A small class-conditioned image flow-matching model, trained from scratch.
Training: muon at rate 0.0044, 6600 steps.
Data: trained on dead-leaves pictures: piles of overlapping shapes, 36250 training examples, 93.2 epochs.
Rows from block 4 of a small class-conditioned image flow-matching model, named by matrix and row number. Rows with one number belong to one channel. Each number is 128 + 32 x the weight over its row's rms, rounded and kept within 0 to 255. All counts start at 0. Numbers have three digits each.
After each channel's rows are labels from the 100 images, of 14848 (inputs lightly noised), where the channel reaches its highest value: "responds to" is what is common among them. Only what is clearly more common there than usual is listed. The data: dead-leaves pictures: piles of overlapping shapes. In brackets: how many of the 100.
# convs0: first 3x3 conv (model.mid.0.convs.0.weight, 128x128x3x3, each kernel summed), inputs 0-127
# convs1: second 3x3 conv (model.mid.0.convs.1.weight, 128x128x3x3, transposed, each kernel summed), outputs 0-127

convs0.9:173172127115129111178158153127165177134095128146124153142092158125152114118164162103120095114174144149128166140144109108091133159205124125145147121145109159145124123139137151068134138081086117145082102143195095138120118163131122111067072173096162164120157065134147137090124103176077112167117196136156104195151206119104095107124092139099120084146022128056144164103176145156140105126124
convs1.9:101080139186134097030143155139108110113129103126118145126103145177096109140133135185149122152110082148160121124125130154129105122198120159133152112135166114131164161148187093170089131129107132138055136122076174128163139145110131155116005157168193123181099211156127131141078121205114141091104099083125120124125120149145125104093118152132131120085055107113152109114126141178147145124159
responds to: vivid (46)

convs0.42:136114140114129118156118090188143131155106153134139000114124144178120134133142149078148138207130122109135140118091121127153127127110127114128109143115149141112139117129132150106137119123132131163172127126134133097139189109147141043094176112125176122131103143142146149150108103136118077141137141144124124107107140124136123069168101145143130078160118120161101091099139105100089127142132
convs1.42:121116129130139159134144123131129135152145097113114000132126115107114119108154119124116141159132151148180161138108118134130119150132110142148148121129119117127129131115106144153134110123065107128105140118105125124130092151108131104127109137135255134129146125126096146113121118137115079106128118096109132153115118141141145121165151137090113148240142093099139132126122130117115126117101
responds to: vivid (63)

convs0.58:062163169118165078147182082168096192147117120129186087163080132141198131121109094169113111149127113150077163120161126109117139090117130129220102129144170094134106154147153091148111184120121116147122117125173175113124081084205121093117160133111130077116155138168109083116173175068145131140150136152115134117109110104127154135170141086105095044113070132131155165118144108150076115150093
convs1.58:119148088172150209115049104093138099135123099148112076133140197113069126164147174125175103103147126148095092071135136191125107123118124160144143176134176160075112109108122139073135070130087076144085099142101104137133123130061149154111139129128212192130151118153136139157118081181106076122122100106121109131135146154121148105110109170147128097148200116181072165156118160115154106094133
responds to: shaded (85); pastel (36)

convs0.7:096130166161145119156083079146144158149122132158125133134208145108109177139135131108106174097146121120086159128090130202069080155151132124137107178160182134120100100148137179143118112125133148102115097096109161163133150086095070156121137161054163059158060111105126113178151159189168097145134189100142140103207131118128126151138135151139141108110183158094146098144147088088089083162188
convs1.7:173162113097136175114112192112131124114072103083143095106091107229190146140130118120182139095152155153131140112038145135174153102159139111127087145119116117130076132114140083123123113135132119147099118175144050057136148140128133081092136094218153105134115138097159155121137135109162109142075125148157038116154186123103179131120129120113163086135140118146134080098155129120158145132061
responds to: vivid (82)

convs0.15:172148128090081149138140127118126136132171111130102154102058163116112066084130129136154165105101171121101097151126077117060115120148125176069047122129157164167133114168154127059154094125122161115141114096149101063121129135123106137206055117134126149101107090103120143138127153148185158096096173157085102131170113142255143158171131085145100156167107135124106140158154130127140154124138
convs1.15:098120093124142151193133105097153131091104131101110165148180123162113155156154123121107140108152127128133134144145122180115147102112079126111076110141115105128109138054154141128163043127110224174109207085144151102102132163145141088182255128114105128126092113121115114114083098072106133085098131152146126147150150119191115115146117142118155109117092122145158092106123105081092137199110
responds to: vivid (92); large pieces (69)

convs0.50:132119119109111094160185124246153146146104110129165255115102140146093117163136091135169128199085092116143149100132133144146097100129128097131124124121155079146156111111149086107133121060114134095134140157097164117165153097146160124114110131116205156170121109142169116098141109136111130134032099101089164113153156104164117175114067131111161094206110111126126129115149137133100149144137
convs1.50:077114150108113169148097104105122107125144178143154040135150127128129169098147118115137101202182138166065117149148148109129135128160114147118112159177116158117130140108099122162128125113123136159085152088176109113129082154106085132145122145121007118130142152121089167120109115165118102146122154142111098122116156133066111197135120134138112106047155120140149136138099130255108089088108
responds to: vivid (43)

convs0.75:059165186109076056117136123120170097129146116109081064135163129109123110105110132117107111106144117086180130100152180048114138091128089141173128144203124159127136052144179156110178094121123159162160151193154125103099094194169172102128147161133101069134180145109107097165107122103130091143076099151112099165185141110115155138144128127153132096107149148136123172164129102089094154162101
convs1.75:131095124091139195135106104119140160139109155130142126149111124160145135155141123139111114104114145161147124099153114177168162153124151124159096120041121105138115189094076158134092118112126095056058087123120125109237168113087090067069104125121170202153107142126102188139154101120104119145126126085149148154132173147105129099172084137090156103138137160103162126108205176085163087089107
responds to: shaded (84)

convs0.37:110100181092119096095123138150142134084139106110190132171094146095104170129135109206121140178103123108129162099126124093144089134139108112084120141135103150083124111091074171168092095128116180146095182122143155133149042138116117157142134128123128166114164121092130137105072100090125182068094172089109099038181122085154147210144160144183121108126129142117151083170164157150106085175130
convs1.37:170172161170045147159150108103152168137116149092111090144151112163130080096161133106138104141133147179090130163073163161172168126127137126176113147103136118193167140143112096047156119120167140147081089128117135130148131163125161127121072139119057150130122154149090103124168146165109173125092101103119100143174108137068106066122096145129141060048143092121126160172106114180097110055118
responds to: shaded (85); mixed sizes (62); cool (41)

convs0.103:181102126124139123090110098104101113127130149103125167111142158149127144138127151076174090110104183117094139139121107153099142119178165149126107116167116135123088105134111133179153124123103034097109121088106087146103084102156127117235126123137110193113134098151186209107143116090190121094164122196095118152096120115187094107096088157073133107153162135080125188121115089135069148180149
convs1.103:112167106161136099195195140171099135139133123115113065102173163183120097128119126172101129137185088134123086153111125122107136147114123172087106141116123100144111130200142112122177012115105255114122187105195126109109096151160129095136166149126115133128124149192079116137164140143099114121110135106145139147114110159096175156120107117133138127114106124127096087138142140094129125078150
responds to: vivid (89)

convs0.79:083152147092137101109115123185099128138167127148187168179075134165147130123120115085209093178122145150108158139131102125168098145106144100118101152159186150132172111131124069098112141071081155146086157110125168133120104108117126147086114143131168061075128153121137137126140138173114137126072201158134100160198150100120141140075046150092176064178111104139164170146133182147120138158120
convs1.79:197140124165100152105162131099110188103090126140074066104132190123085075139180174158096118121137091087079133148137127141161162117173090092123143110189099115127120155122106094118119116155134142154014098163153122117133165148136177146129095110144100153201104107130125050174094174184178132098141112121138089130064138154108124109132183167160090130102131135125131098164082127136109149132124
responds to: vivid (32)